A small image captioner, trained from scratch.
Data: trained on small renderings of single solids in any pose, 197500 training examples, 1.3 epochs.
Rows from block 8 of the text decoder of a small image captioner, named by matrix and row number. Rows with one number belong to one neuron. Each number is 50 + 10 x the weight over its row's rms, rounded and kept within 0 to 99. All counts start at 0. After the name is the row's rms in percent of the matrix's.
After each neuron's rows are labels from the 100 texts, of 14976, where the neuron reaches its highest value: "fires on" is the input token at the peak. Only what is clearly more common there than usual is listed. The data: small renderings of single solids in any pose.
# fc1: MLP up (decoder.blocks.8.mlp.fc1.weight, 768x192), inputs 0-191
# fc2: MLP down (decoder.blocks.8.mlp.fc2.weight, 192x768, transposed), outputs 0-191

fc1.444 091:45 54 50 53 52 48 56 40 32 34 45 60 40 72 42 64 61 43 50 53 58 53 39 55 43 46 47 54 49 38 59 51 47 48 42 51 51 46 51 63 62 46 59 58 45 69 45 38 48 40 54 45 42 59 48 50 65 36 60 45 69 50 56 60 52 49 83 44 70 56 39 44 38 29 38 48 33 61 37 50 45 52 58 47 40 68 66 50 36 58 46 42 62 41 43 48 46 48 37 69 63 53 39 50 58 68 48 62 52 39 50 51 56 38 57 49 59 55 35 40 64 44 50 54 61 49 44 52 55 44 60 38 48 38 63 45 38 56 63 32 37 58 62 62 46 36 50 43 53 37 57 54 75 51 50 46 36 66 51 58 52 49 47 60 47 54 49 50 56 70 62 56 61 47 43 72 73 40 57 60 36 49 52 43 44 44 74 55 61 56 50 32
fc2.444 102:53 35 60 48 56 34 50 39 53 34 53 44 50 60 45 44 36 61 67 38 55 50 37 55 46 29 62 45 45 41 67 51 49 46 47 52 44 60 54 47 40 33 56 63 57 53 51 53 47 47 56 61 52 35 64 56 53 56 68 67 51 55 38 57 55 57 40 41 40 49 48 59 54 66 53 57 64 59 54 51 46 51 44 35 50 42 39 70 56 41 66 59 60 65 63 52 50 40 54 55 58 42 37 55 49 45 58 44 38 32 39 59 61 48 48 38 60 48 42 55 63 75 33 58 39 36 57 56 51 61 46 28 61 50 45 31 50 56 67 65 44 51 48 64 44 52 54 58 37 64 52 44 53 39 49 51 46 50 38 54 51 59 63 49 51 30 56 49 46 32 46 51 53 57 43 46 38 68 49 59 60 54 48 72 13 73 37 48 50 54 40 35
fires on: "green"; "white"; "orange"; "teal"

fc1.62 069:57 66 46 47 55 38 55 54 56 32 57 49 44 33 45 55 55 52 53 48 20 48 51 35 53 36 35 46 46 42 57 39 61 42 57 43 54 37 61 51 77 49 56 61 31 46 52 44 58 45 65 59 67 55 46 58 60 39 56 61 40 43 35 42 38 34 49 45 67 45 59 50 48 48 56 41 38 54 57 59 40 52 47 50 57 34 32 50 21 59 53 69 53 45 52 48 43 64 44 52 46 48 56 54 30 76 59 57 46 52 58 47 56 55 42 50 38 52 38 31 56 38 34 53 37 60 38 55 44 54 46 59 67 43 57 41 62 50 52 47 46 49 60 52 55 48 49 58 60 28 51 64 25 52 49 46 53 62 60 41 47 45 44 57 40 44 58 60 49 49 75 59 56 67 43 70 59 44 48 39 49 52 47 57 58 33 57 59 37 42 44 59
fc2.62 076:45 47 60 59 61 64 58 49 45 52 29 64 54 57 41 42 53 49 47 44 69 54 36 71 50 49 51 49 52 40 38 69 54 39 46 44 41 36 44 52 44 64 53 58 48 38 37 58 52 55 35 33 70 39 60 54 54 48 66 35 35 57 70 54 41 43 64 48 37 63 66 53 58 56 51 64 56 53 46 57 42 50 37 68 71 56 62 40 52 49 47 46 53 49 46 68 62 54 28 42 44 56 18 39 52 32 63 51 46 42 40 40 52 50 53 32 41 66 41 60 32 52 60 48 60 43 54 59 53 42 38 59 57 53 52 59 64 60 46 40 35 55 38 48 47 49 66 60 48 54 42 62 57 50 66 49 29 39 51 53 53 61 49 43 51 42 54 47 55 57 49 46 49 23 59 60 48 59 48 60 69 47 67 47 41 57 46 43 39 47 58 41
fires on: "striped"; "dotted"; "glossy"; "checkered"

fc1.413 099:60 67 41 54 30 31 51 52 43 30 55 44 44 50 58 53 49 60 52 44 50 57 63 50 59 30 39 45 47 36 47 50 45 57 47 47 64 33 62 56 46 62 52 45 49 40 33 43 65 51 56 58 58 39 49 54 47 49 57 51 35 54 50 51 18 43 48 50 42 57 55 35 57 46 59 48 50 36 47 45 49 50 48 39 46 62 44 49 32 41 51 69 53 39 39 43 46 62 46 56 62 54 42 49 45 48 54 60 46 51 44 56 44 50 53 58 42 62 59 37 51 45 33 59 44 67 34 41 42 43 54 55 52 42 57 51 55 78 54 57 52 45 52 54 36 25 57 50 51 43 51 67 38 45 63 41 44 57 54 56 40 78 55 67 54 38 68 46 40 46 76 63 59 69 41 40 71 41 48 52 47 68 30 62 54 45 46 40 31 58 50 37
fc2.413 106:34 70 49 47 65 64 60 48 52 70 54 58 36 69 27 37 48 60 53 50 67 57 59 66 42 55 50 32 51 44 38 58 63 25 42 37 51 54 63 62 46 53 48 58 34 50 44 45 40 69 43 56 54 40 60 39 55 59 59 62 40 56 68 57 54 57 44 65 51 53 36 56 54 58 45 44 50 40 47 61 54 43 24 47 45 50 57 52 56 61 49 40 44 62 49 44 48 56 50 59 34 65 29 35 50 49 51 48 50 52 48 50 50 61 57 46 51 54 39 48 49 57 57 60 53 50 38 47 47 41 49 47 50 50 59 68 43 43 41 55 29 44 37 60 51 48 62 56 44 43 42 46 62 40 55 58 46 33 63 58 70 68 42 68 42 61 62 57 67 53 45 58 33 36 59 52 41 66 44 68 39 40 64 58 56 45 53 69 68 49 49 43
fires on: "striped"; "checkered"; "blotchy"; "matte"

fc1.35 096:46 51 54 54 47 53 41 55 41 56 56 61 49 49 43 59 41 55 75 39 40 32 53 52 50 45 44 39 59 39 73 50 58 55 42 61 52 71 49 49 50 39 60 69 40 62 49 48 57 48 41 45 55 54 43 49 55 45 51 55 27 58 58 46 66 38 62 53 54 45 51 41 63 50 69 35 49 81 56 57 57 43 52 54 38 38 43 65 54 49 54 53 64 57 42 35 39 53 53 73 54 76 74 61 59 41 49 76 55 53 55 69 52 42 42 55 52 51 52 57 47 42 59 49 52 46 46 26 44 46 39 61 36 54 49 60 37 49 63 52 43 46 50 58 35 61 58 57 41 53 45 46 40 46 64 55 39 32 77 42 56 62 55 38 54 35 51 49 45 67 43 45 49 57 45 57 61 38 42 58 49 73 49 54 53 50 35 54 39 40 55 55
fc2.35 094:55 56 53 48 53 44 43 56 35 61 51 60 39 49 36 50 52 56 49 46 55 59 65 46 55 36 55 68 63 46 48 58 58 63 56 58 41 52 32 36 42 43 61 38 47 51 53 59 50 60 60 40 45 39 57 42 41 48 56 52 42 69 49 62 56 33 40 49 66 50 38 68 43 42 57 46 63 18 69 43 42 44 31 48 63 43 40 51 55 59 52 61 45 57 28 55 62 38 48 61 47 48 40 45 53 40 64 57 63 59 49 44 47 60 42 60 42 35 38 42 54 50 48 67 54 56 45 51 48 58 48 51 48 44 54 65 51 73 48 57 41 56 58 59 44 46 59 49 58 49 43 70 36 37 46 58 56 59 35 56 54 61 29 53 46 55 77 45 57 44 34 40 50 52 64 44 26 59 47 45 58 34 57 38 63 65 47 40 44 50 19 48
fires on: "bumpy"; "star"

fc1.310 054:33 46 48 55 42 41 57 58 59 54 48 39 60 54 43 56 56 37 56 41 45 47 49 39 52 33 42 54 73 51 57 31 46 56 41 51 61 73 31 39 21 51 55 57 50 51 36 40 43 52 59 52 56 47 50 48 44 53 63 60 42 58 68 55 44 40 52 51 33 51 58 49 56 52 55 50 54 50 27 53 56 72 31 50 51 28 37 61 89 41 35 52 51 45 49 59 53 53 56 44 55 56 56 54 49 40 52 54 43 54 58 59 44 49 59 42 53 58 44 50 44 43 35 39 42 50 52 41 55 55 41 54 39 46 48 34 51 59 45 52 42 40 62 54 67 53 59 66 36 43 33 46 48 48 57 56 40 57 47 60 45 52 44 51 44 60 48 53 45 60 52 22 46 50 27 48 37 43 52 49 52 91 64 37 51 49 69 45 50 51 47 56
fc2.310 055:51 34 42 72 42 49 49 35 56 44 38 38 59 48 62 42 52 40 59 64 49 57 50 56 40 56 65 40 29 52 44 48 50 49 38 52 45 40 59 74 50 50 40 54 51 51 42 52 61 57 47 42 53 44 55 58 45 55 65 34 41 63 70 63 45 46 45 44 55 39 42 62 68 42 49 46 54 47 48 39 55 55 42 60 34 50 41 73 34 22 49 68 48 53 47 26 60 44 56 33 50 61 53 50 67 44 44 39 60 52 43 21 45 35 47 66 54 58 57 47 68 46 35 46 64 53 57 53 51 49 59 43 51 46 34 65 50 39 48 44 51 29 69 52 51 31 51 47 51 73 45 52 50 50 39 53 36 40 43 62 47 44 52 46 49 46 45 37 50 39 51 52 29 60 50 41 35 47 35 58 32 36 47 48 52 44 45 53 59 62 40 53
fires on: "bumpy"; "chain"

fc1.428 078:56 37 39 45 40 47 62 58 51 44 42 49 38 33 48 53 37 46 45 59 71 35 46 64 47 40 60 44 45 60 47 45 53 61 45 52 57 51 51 63 60 49 30 55 53 50 32 58 61 45 44 51 36 51 43 49 67 47 48 34 48 50 59 53 65 32 39 48 40 69 67 56 59 43 48 50 48 56 69 41 47 60 46 65 41 67 62 55 37 39 57 48 28 34 58 42 41 55 45 48 51 50 74 58 35 33 52 36 40 66 35 49 59 54 38 49 61 41 48 41 45 69 44 43 54 54 47 57 31 46 36 60 34 69 64 59 39 69 47 56 33 62 62 55 38 41 50 59 49 39 54 57 54 50 74 48 44 28 51 42 49 65 58 34 59 42 40 50 46 42 47 41 65 60 48 56 44 64 46 57 53 59 53 57 50 46 60 51 43 64 44 35
fc2.428 081:39 67 69 55 48 56 32 37 59 49 64 54 47 51 63 50 35 41 49 51 27 52 55 59 39 58 49 43 29 33 52 55 37 57 49 62 47 58 59 51 42 48 42 58 59 59 41 41 50 37 52 53 50 50 49 57 49 73 61 62 49 40 62 48 53 43 50 62 51 34 46 54 46 59 44 46 57 69 28 49 57 48 54 39 50 60 61 49 62 51 49 56 54 44 48 37 47 60 40 70 57 30 57 39 50 43 59 60 51 42 41 35 47 43 37 60 74 42 46 47 28 33 51 52 59 66 33 43 61 51 46 44 57 63 77 53 58 61 68 54 52 62 69 51 53 58 41 49 44 68 62 49 65 35 50 61 46 60 48 47 38 56 61 32 36 37 65 47 51 54 48 40 63 42 29 51 68 44 56 55 56 48 63 51 46 42 44 65 47 52 46 58
fires on: "green"; "glossy"; "pink"

fc1.164 096:67 47 53 56 56 40 69 45 39 48 37 37 47 48 43 59 37 50 55 67 42 51 35 48 62 46 64 45 55 57 50 30 48 38 49 53 54 48 45 59 68 55 62 44 28 52 39 50 42 56 67 37 52 59 53 47 51 45 45 41 43 48 66 49 57 56 51 46 51 42 49 39 41 31 37 37 45 56 46 69 20 49 39 44 44 52 45 53 32 56 35 56 35 42 55 28 38 66 57 51 63 61 40 52 54 58 52 55 42 60 27 56 50 61 35 51 50 41 54 59 68 47 69 46 64 54 51 51 44 40 50 52 43 57 62 41 40 47 69 68 56 52 67 77 50 44 51 61 49 40 52 60 34 37 52 40 41 35 38 39 49 48 49 56 47 40 40 52 41 63 57 57 47 78 56 58 68 55 53 50 43 56 47 58 38 35 51 57 42 56 48 56
fc2.164 098:52 55 49 54 52 46 50 60 46 46 34 56 51 59 57 48 39 38 46 40 43 55 48 59 56 50 57 45 53 50 58 54 48 55 63 52 36 41 42 53 49 53 68 59 68 52 45 63 47 36 47 43 59 35 48 45 62 61 59 44 44 42 50 39 50 48 61 18 49 64 45 73 66 67 63 40 48 61 61 54 68 56 58 55 89 43 57 56 52 54 62 58 49 46 63 64 51 42 44 63 31 60 53 76 38 50 51 42 51 63 58 39 51 58 50 51 45 44 68 47 38 68 44 50 73 44 51 39 50 49 31 53 59 41 39 46 47 71 48 38 52 42 43 55 46 43 47 39 49 40 57 60 51 67 56 67 53 35 51 52 32 49 39 37 52 48 38 65 48 42 37 61 54 39 57 40 36 53 56 48 52 44 64 52 44 77 60 50 45 49 56 40
fires on: "striped"; "blotchy"; "checkered"; "dotted"

fc1.140 106:41 50 47 52 42 55 56 52 47 62 42 43 30 61 58 82 34 56 49 44 58 54 41 47 44 31 53 42 60 72 34 53 46 45 50 45 55 38 39 60 51 58 66 54 43 54 37 68 63 47 49 47 47 43 47 38 51 39 49 63 43 40 56 67 52 78 49 42 44 56 52 55 51 58 54 59 55 43 63 62 34 66 62 61 36 60 49 57 25 55 62 43 42 62 35 60 38 57 47 50 35 62 45 47 63 32 48 55 32 35 60 63 57 43 74 51 47 52 47 41 49 52 45 47 55 47 61 44 55 42 61 51 58 31 41 40 51 57 43 57 46 69 53 42 57 48 46 60 36 76 54 55 47 59 52 75 50 55 42 40 47 53 56 46 42 51 55 38 39 44 38 57 60 78 51 43 52 60 57 51 50 60 38 45 41 40 47 46 49 61 55 45
fc2.140 115:59 44 53 47 25 67 42 65 42 67 45 48 65 53 52 54 62 56 59 66 36 48 49 57 58 36 40 56 46 41 41 42 36 71 57 63 32 75 55 50 36 60 51 54 67 67 47 41 60 56 57 51 59 71 51 45 51 52 52 41 55 54 55 59 51 55 44 53 72 56 49 52 26 46 58 69 47 73 56 34 56 54 56 41 55 52 44 50 55 33 35 50 52 57 53 50 59 52 42 45 44 39 68 61 53 50 28 36 50 49 42 36 78 44 48 39 49 44 49 41 48 54 49 54 46 57 71 32 58 56 49 52 37 38 41 55 44 48 29 52 40 49 61 38 42 53 57 50 57 60 52 70 47 66 53 41 42 39 51 60 50 56 42 46 70 41 34 49 51 49 52 52 51 47 49 42 41 48 57 33 44 45 45 42 56 44 56 49 60 55 66 34
fires on: "black"; "grey"

fc1.405 047:42 57 54 49 48 50 69 52 48 53 55 44 32 48 68 59 36 54 56 73 52 62 34 76 71 67 50 58 42 60 58 36 55 43 44 51 51 61 37 56 48 41 49 50 51 50 47 38 46 48 55 66 56 55 42 54 59 64 53 52 56 49 73 57 53 31 60 43 62 56 54 36 51 74 51 36 62 64 38 30 26 41 48 36 60 41 65 58 64 64 27 37 31 58 59 51 36 55 66 38 30 47 68 52 50 62 49 50 47 59 45 59 43 49 50 39 45 48 50 69 31 42 64 48 40 53 43 58 55 45 62 64 49 43 58 47 59 62 44 41 66 36 46 59 46 57 52 63 42 38 49 50 47 60 33 39 53 43 47 47 46 38 48 53 51 55 32 43 55 51 33 48 54 43 41 52 42 60 52 49 52 53 56 39 44 45 48 42 61 58 42 56
fc2.405 056:52 42 46 28 41 34 41 47 48 47 41 53 58 55 51 55 33 43 52 53 44 37 47 23 46 55 52 49 39 43 56 62 43 50 51 52 58 20 68 40 44 65 38 55 45 44 52 60 44 44 59 42 34 48 53 55 52 44 46 40 49 45 64 58 30 49 52 53 48 54 56 56 49 55 37 39 13 35 64 73 61 57 56 36 34 51 31 56 51 33 55 50 54 53 54 61 47 48 49 41 65 45 49 49 70 55 60 47 55 45 48 36 52 42 47 52 60 47 46 39 60 42 36 48 49 57 50 51 66 67 51 63 63 40 38 55 57 47 73 57 37 58 50 52 31 57 57 52 45 59 68 61 59 53 61 72 57 52 48 48 45 51 49 32 42 39 51 43 44 52 67 54 60 51 59 52 37 31 50 57 64 46 52 52 45 59 36 39 51 56 47 75
fires on: "bumpy"; "twisted"

fc1.478 071:56 56 50 65 33 39 54 36 47 51 59 53 45 44 53 70 49 39 49 60 31 49 28 44 53 42 47 41 61 64 44 52 57 55 37 57 56 53 67 52 56 53 49 56 52 44 39 35 36 61 69 51 44 53 58 51 56 58 55 37 38 53 62 38 46 45 46 36 51 51 58 32 51 46 58 53 55 39 69 58 30 35 45 46 55 52 37 47 46 38 56 39 39 31 37 48 53 44 33 30 57 50 51 46 54 59 55 63 32 54 42 54 46 37 52 52 38 63 62 66 46 45 42 51 39 46 27 19 39 53 62 63 59 55 63 40 50 62 62 41 46 42 61 54 54 28 62 65 42 46 41 70 37 50 30 49 51 63 43 54 40 57 47 55 51 48 63 60 33 52 65 60 59 56 43 53 55 48 50 56 61 56 42 48 61 53 57 63 39 60 69 53
fc2.478 070:47 42 48 50 56 70 54 47 49 39 47 51 60 62 53 43 57 40 48 42 55 55 63 63 47 59 44 41 36 52 58 75 33 44 41 38 46 44 49 51 44 51 51 31 37 66 58 49 39 52 54 46 54 33 45 50 46 48 67 46 46 59 31 62 43 69 49 67 66 55 62 69 64 55 23 56 44 51 36 67 61 42 51 38 51 58 58 58 55 50 47 39 63 47 43 67 53 39 59 63 45 70 61 53 62 50 39 50 50 44 44 33 51 62 60 68 45 54 73 39 45 46 57 44 50 59 41 68 34 57 43 50 53 43 51 56 51 33 51 58 38 59 60 34 69 62 56 52 49 53 64 47 60 41 67 57 51 37 48 60 49 42 57 63 37 56 41 45 57 52 48 47 39 45 43 48 65 58 58 48 32 56 69 62 43 64 46 64 47 44 65 31
fires on: "striped"; "blotchy"; "checkered"

fc1.315 054:61 64 49 62 27 55 60 49 36 59 49 40 44 63 64 60 48 52 48 43 45 38 45 49 40 47 54 46 33 62 51 48 57 48 53 40 60 48 41 30 57 43 70 62 73 56 37 53 44 49 42 57 50 52 45 63 54 56 49 54 60 53 53 45 53 58 55 51 54 53 40 49 51 58 38 52 53 68 50 46 39 42 40 49 62 61 45 43 34 41 72 44 43 47 48 48 54 59 57 48 41 43 67 54 59 49 47 69 44 63 64 33 48 46 32 45 50 57 53 60 62 58 42 37 69 49 70 49 47 50 62 64 52 41 47 51 47 73 77 26 52 37 49 44 41 34 54 72 42 63 45 60 34 61 42 40 61 37 50 42 47 40 46 52 57 30 56 45 56 56 59 53 52 55 37 61 26 54 64 41 69 66 47 39 38 55 41 54 56 61 54 44
fc2.315 051:39 52 44 49 46 39 43 44 53 54 43 54 49 27 62 60 49 45 43 46 56 59 40 51 58 49 44 63 60 47 68 56 43 55 32 62 48 45 56 51 41 53 40 51 31 56 50 45 50 65 39 52 64 50 42 50 49 41 45 60 38 64 48 64 55 56 46 42 62 44 53 53 63 51 76 43 63 51 59 69 44 53 49 38 29 52 42 51 66 71 49 42 47 65 36 59 48 48 50 42 56 50 42 46 56 49 42 35 68 42 60 37 64 30 24 53 40 63 53 32 51 40 42 47 43 60 36 57 53 70 52 42 51 46 46 48 45 26 53 48 41 39 40 58 56 27 42 34 47 59 22 58 41 33 62 49 53 59 78 51 46 57 63 54 45 57 41 59 55 44 36 47 54 44 42 72 58 60 46 57 51 37 52 62 54 62 58 51 40 45 57 53
fires on: "bumpy"

fc1.253 043:37 50 61 51 56 39 56 31 63 37 51 50 23 39 47 53 49 37 56 55 49 64 38 46 36 39 55 52 69 53 46 56 60 65 43 42 60 55 64 69 23 55 57 57 55 35 55 28 44 41 55 57 52 72 67 29 57 26 51 48 47 51 63 56 42 51 31 39 65 62 50 50 54 53 59 45 62 63 64 45 54 57 59 47 42 57 27 48 50 51 53 45 72 46 39 47 50 47 39 35 58 47 43 57 34 56 56 51 41 43 57 34 43 62 57 54 57 46 55 54 56 49 47 53 53 48 55 47 52 57 34 46 55 53 54 54 39 52 38 32 61 46 50 42 55 62 51 49 63 45 44 50 46 40 58 49 49 33 48 47 57 44 63 36 60 55 42 49 47 42 79 57 58 57 68 63 56 44 49 65 54 75 38 59 57 60 61 42 43 46 53 63
fc2.253 051:43 51 45 43 69 57 61 40 39 44 62 65 71 71 55 42 61 62 57 60 54 52 56 43 40 52 76 44 40 41 61 58 55 37 63 35 40 53 43 52 53 40 48 50 57 52 54 59 46 50 44 32 57 38 45 62 41 59 38 42 57 64 48 27 60 63 63 60 40 45 74 52 61 55 45 57 45 39 47 51 47 55 61 59 73 45 52 42 48 37 65 39 49 53 53 53 37 33 38 51 42 58 59 43 54 58 44 56 49 47 61 68 58 37 63 48 50 58 51 47 43 61 58 60 48 52 59 61 40 31 58 51 42 44 49 60 45 57 43 43 51 42 40 53 56 50 60 54 51 67 44 50 60 73 45 27 39 57 68 36 34 66 44 34 46 53 35 40 55 46 49 37 31 47 34 65 35 42 38 54 49 46 34 47 46 60 49 46 57 42 56 38
fires on: "striped"; "checkered"; "blotchy"; "dotted"

fc1.376 135:47 60 34 65 37 44 53 52 56 33 42 62 50 60 50 72 56 52 64 46 71 29 43 66 58 50 41 63 63 47 54 63 45 64 46 69 55 41 55 50 56 48 36 60 51 51 64 59 71 55 48 49 40 56 57 49 38 56 47 70 28 54 47 52 33 45 47 46 57 53 40 62 46 54 54 49 47 35 49 39 53 42 64 75 57 59 59 60 50 72 49 56 53 42 51 33 41 71 64 38 58 50 48 56 78 32 48 48 31 44 55 46 62 53 49 43 47 43 38 39 48 53 53 49 71 49 46 40 42 51 45 32 68 39 45 68 55 59 57 37 45 62 57 57 48 46 40 50 48 52 47 42 41 59 50 30 43 53 64 40 58 44 51 67 69 52 50 51 58 61 48 31 47 52 49 61 50 50 59 38 47 40 41 34 56 53 54 60 59 51 45 59
fc2.376 136:67 67 42 49 47 49 51 65 36 60 61 52 39 58 52 39 65 53 38 43 37 67 65 42 54 47 50 49 43 53 57 52 61 57 37 41 58 58 19 46 56 61 46 56 55 41 40 44 47 52 41 60 54 38 27 39 37 39 59 49 50 58 35 52 38 51 56 42 56 53 38 57 41 41 46 35 64 55 36 60 49 50 63 45 52 48 46 49 72 31 60 54 55 60 50 43 42 48 52 85 61 47 41 51 41 48 34 57 54 58 56 51 50 44 37 57 31 56 52 83 39 44 57 56 24 48 63 52 36 48 54 52 47 54 50 57 36 30 48 49 40 50 45 55 54 51 50 43 44 49 52 63 41 51 46 54 51 52 69 62 36 36 37 51 49 49 53 39 45 42 54 70 61 44 44 42 70 52 44 50 57 54 58 65 42 31 43 60 53 46 49 65
fires on: "green"; "blue"; "teal"; "red"

fc1.467 132:41 52 50 47 62 50 50 63 42 52 39 23 46 60 58 49 56 63 39 60 49 58 50 61 69 40 42 55 45 50 65 46 35 66 58 49 44 54 44 60 72 54 51 43 56 48 53 42 63 41 62 36 52 70 53 47 57 32 70 64 37 71 53 54 54 43 42 51 45 59 46 36 57 55 56 49 62 67 42 53 43 59 41 43 47 65 42 61 63 55 56 42 72 52 45 31 48 41 64 55 57 59 47 54 53 39 37 56 41 37 50 41 21 38 34 58 55 63 60 57 40 32 43 64 40 35 51 39 52 53 66 58 51 61 56 42 41 48 38 62 43 42 56 53 44 48 53 63 18 55 58 49 34 55 56 35 46 35 60 33 41 61 58 47 49 45 40 42 56 42 47 56 53 65 50 63 48 48 67 45 38 59 43 50 42 54 53 54 56 51 62 56
fc2.467 139:59 48 55 61 46 57 45 43 71 57 61 55 41 57 36 56 59 53 46 54 43 41 38 32 47 55 58 54 49 53 60 46 48 62 46 51 69 54 40 26 44 54 52 53 59 47 29 44 54 55 47 40 37 13 34 56 51 47 49 55 58 46 45 50 53 32 42 40 73 69 41 60 57 53 20 39 37 24 42 46 55 45 48 69 68 55 39 49 54 52 54 41 43 56 44 35 52 46 36 37 40 38 29 53 38 45 46 58 37 61 50 56 45 43 51 44 49 61 46 32 52 59 64 54 73 43 30 55 35 39 47 48 37 64 44 48 55 59 51 52 54 47 39 49 55 55 45 37 51 44 57 54 40 66 38 49 59 67 48 56 39 46 67 41 60 44 46 47 60 50 54 53 44 65 49 54 48 58 54 66 39 32 54 45 42 38 48 55 49 44 53 52
fires on: "green"; "teal"; "red"; "purple"

fc1.694 058:61 41 48 42 39 48 64 36 49 48 40 56 30 46 67 52 56 44 62 43 20 58 62 42 57 59 52 45 53 51 70 62 50 55 43 58 54 62 50 54 48 55 56 73 57 44 41 59 55 49 49 52 60 57 43 54 58 50 67 48 47 59 53 57 57 35 62 55 48 30 46 52 40 63 59 45 73 53 53 42 41 46 53 52 59 64 50 40 54 62 59 54 43 40 62 51 48 62 61 35 59 66 55 63 48 68 60 59 48 45 44 34 37 47 40 52 47 54 58 51 39 47 56 53 57 49 47 51 62 54 53 46 55 41 48 67 66 48 35 48 41 54 28 47 30 66 59 53 40 41 43 58 35 58 35 58 52 42 61 58 48 58 49 63 60 53 38 50 48 61 48 43 47 50 57 47 52 34 56 68 63 94 41 52 41 31 29 66 47 55 48 57
fc2.694 058:44 64 50 61 32 44 59 34 40 52 60 42 65 49 43 44 36 65 41 55 71 49 54 46 69 48 49 43 43 70 60 48 53 40 46 57 61 46 59 55 46 51 59 47 49 61 42 42 59 36 49 55 55 58 48 49 39 40 31 64 36 52 33 32 51 48 55 67 49 58 45 54 53 39 40 54 32 44 55 45 53 43 45 52 49 40 25 47 47 36 44 58 52 55 56 45 45 45 53 56 56 49 49 48 51 36 58 38 65 67 56 69 49 53 44 48 49 43 52 49 34 55 63 55 52 62 70 45 59 74 47 64 58 51 48 45 58 55 65 71 56 44 50 59 39 44 40 46 34 58 44 45 67 36 68 34 46 54 61 53 30 34 54 59 40 52 49 29 44 38 53 41 57 64 55 49 64 47 46 60 57 23 59 47 53 45 48 72 57 75 54 52
fires on: "bumpy"

fc1.655 174:56 39 46 48 59 53 49 44 45 72 40 47 63 70 51 55 54 41 61 36 64 44 54 65 56 37 65 57 40 48 66 64 55 53 50 30 45 68 56 49 54 45 52 54 48 54 47 58 28 65 59 80 36 58 61 43 43 45 41 50 50 28 46 38 34 50 62 44 59 46 57 55 48 45 51 45 38 58 42 40 41 51 52 46 70 53 55 57 58 36 65 54 41 58 52 45 45 53 47 57 51 47 43 51 60 49 48 59 65 60 57 28 41 54 55 58 44 53 35 46 60 44 46 48 49 32 51 58 47 56 42 59 39 49 46 49 67 38 57 42 58 53 57 39 48 61 69 60 51 58 63 46 68 42 55 53 48 42 50 43 57 64 40 54 56 27 71 25 41 45 46 51 57 72 45 62 45 57 45 50 60 65 62 30 47 59 62 45 77 51 39 50
fc2.655 152:57 50 37 66 52 52 43 49 52 51 61 48 53 52 77 53 50 50 58 69 47 63 51 51 32 39 48 51 52 57 51 41 48 43 40 50 49 54 60 42 67 56 34 47 35 65 58 61 38 32 52 39 63 55 68 45 65 57 50 52 51 41 62 62 44 41 38 63 38 62 62 32 54 49 51 45 55 59 41 45 46 52 49 54 48 43 42 65 19 42 46 59 38 69 49 65 54 47 54 52 46 50 33 52 64 47 55 61 42 31 52 39 50 43 44 47 53 54 40 34 72 44 62 37 38 51 46 65 48 55 24 54 43 37 33 38 48 50 41 49 54 50 53 58 39 42 46 49 50 68 48 54 59 42 38 46 59 31 53 56 78 54 42 55 43 42 20 58 60 51 56 59 66 61 40 57 41 40 45 59 45 67 54 44 50 56 54 65 50 61 53 39
fires on: "egg"; "capsule"; "tube"; "cylinder"

fc1.75 052:49 58 42 42 46 38 53 55 59 51 43 47 62 38 36 44 53 69 56 41 58 26 49 27 52 58 50 55 60 49 55 38 52 41 40 51 58 70 73 50 23 56 36 63 52 50 34 38 62 44 57 59 62 52 55 62 74 79 65 58 48 53 37 58 44 30 49 58 45 50 54 54 46 53 39 50 49 52 43 65 55 42 44 49 64 54 40 49 67 31 31 51 40 38 45 49 53 50 54 50 65 84 64 51 49 48 34 62 52 42 41 45 62 43 58 44 51 55 52 36 54 44 43 39 46 67 57 46 43 45 49 46 27 41 48 36 53 54 49 56 46 47 45 51 56 50 53 44 48 53 65 52 52 42 53 40 50 52 53 50 55 59 61 66 42 52 56 51 50 51 57 21 41 47 50 52 46 53 51 38 50 68 56 29 68 60 45 57 54 44 62 60
fc2.75 061:57 38 67 35 62 49 47 52 64 40 43 35 55 61 60 55 33 62 55 35 41 59 57 66 24 62 45 46 49 53 43 49 35 47 47 54 66 19 35 63 60 53 44 64 45 56 33 63 25 54 34 60 56 37 46 50 45 54 45 44 60 57 59 53 38 47 40 43 53 37 47 51 41 48 48 45 52 57 60 39 64 44 47 39 37 59 52 50 33 66 45 64 31 50 45 28 51 40 57 45 62 35 56 41 56 38 41 45 43 59 49 29 55 40 40 62 36 39 56 57 51 53 26 33 53 52 58 36 60 49 51 46 51 57 49 58 41 50 42 39 57 42 42 55 48 35 46 36 61 49 28 45 40 51 67 54 58 54 49 70 31 45 60 50 43 54 51 50 58 43 45 62 48 61 55 58 55 44 38 56 64 48 53 58 41 57 46 38 47 54 47 44
fires on: "bumpy"; "hexagonal"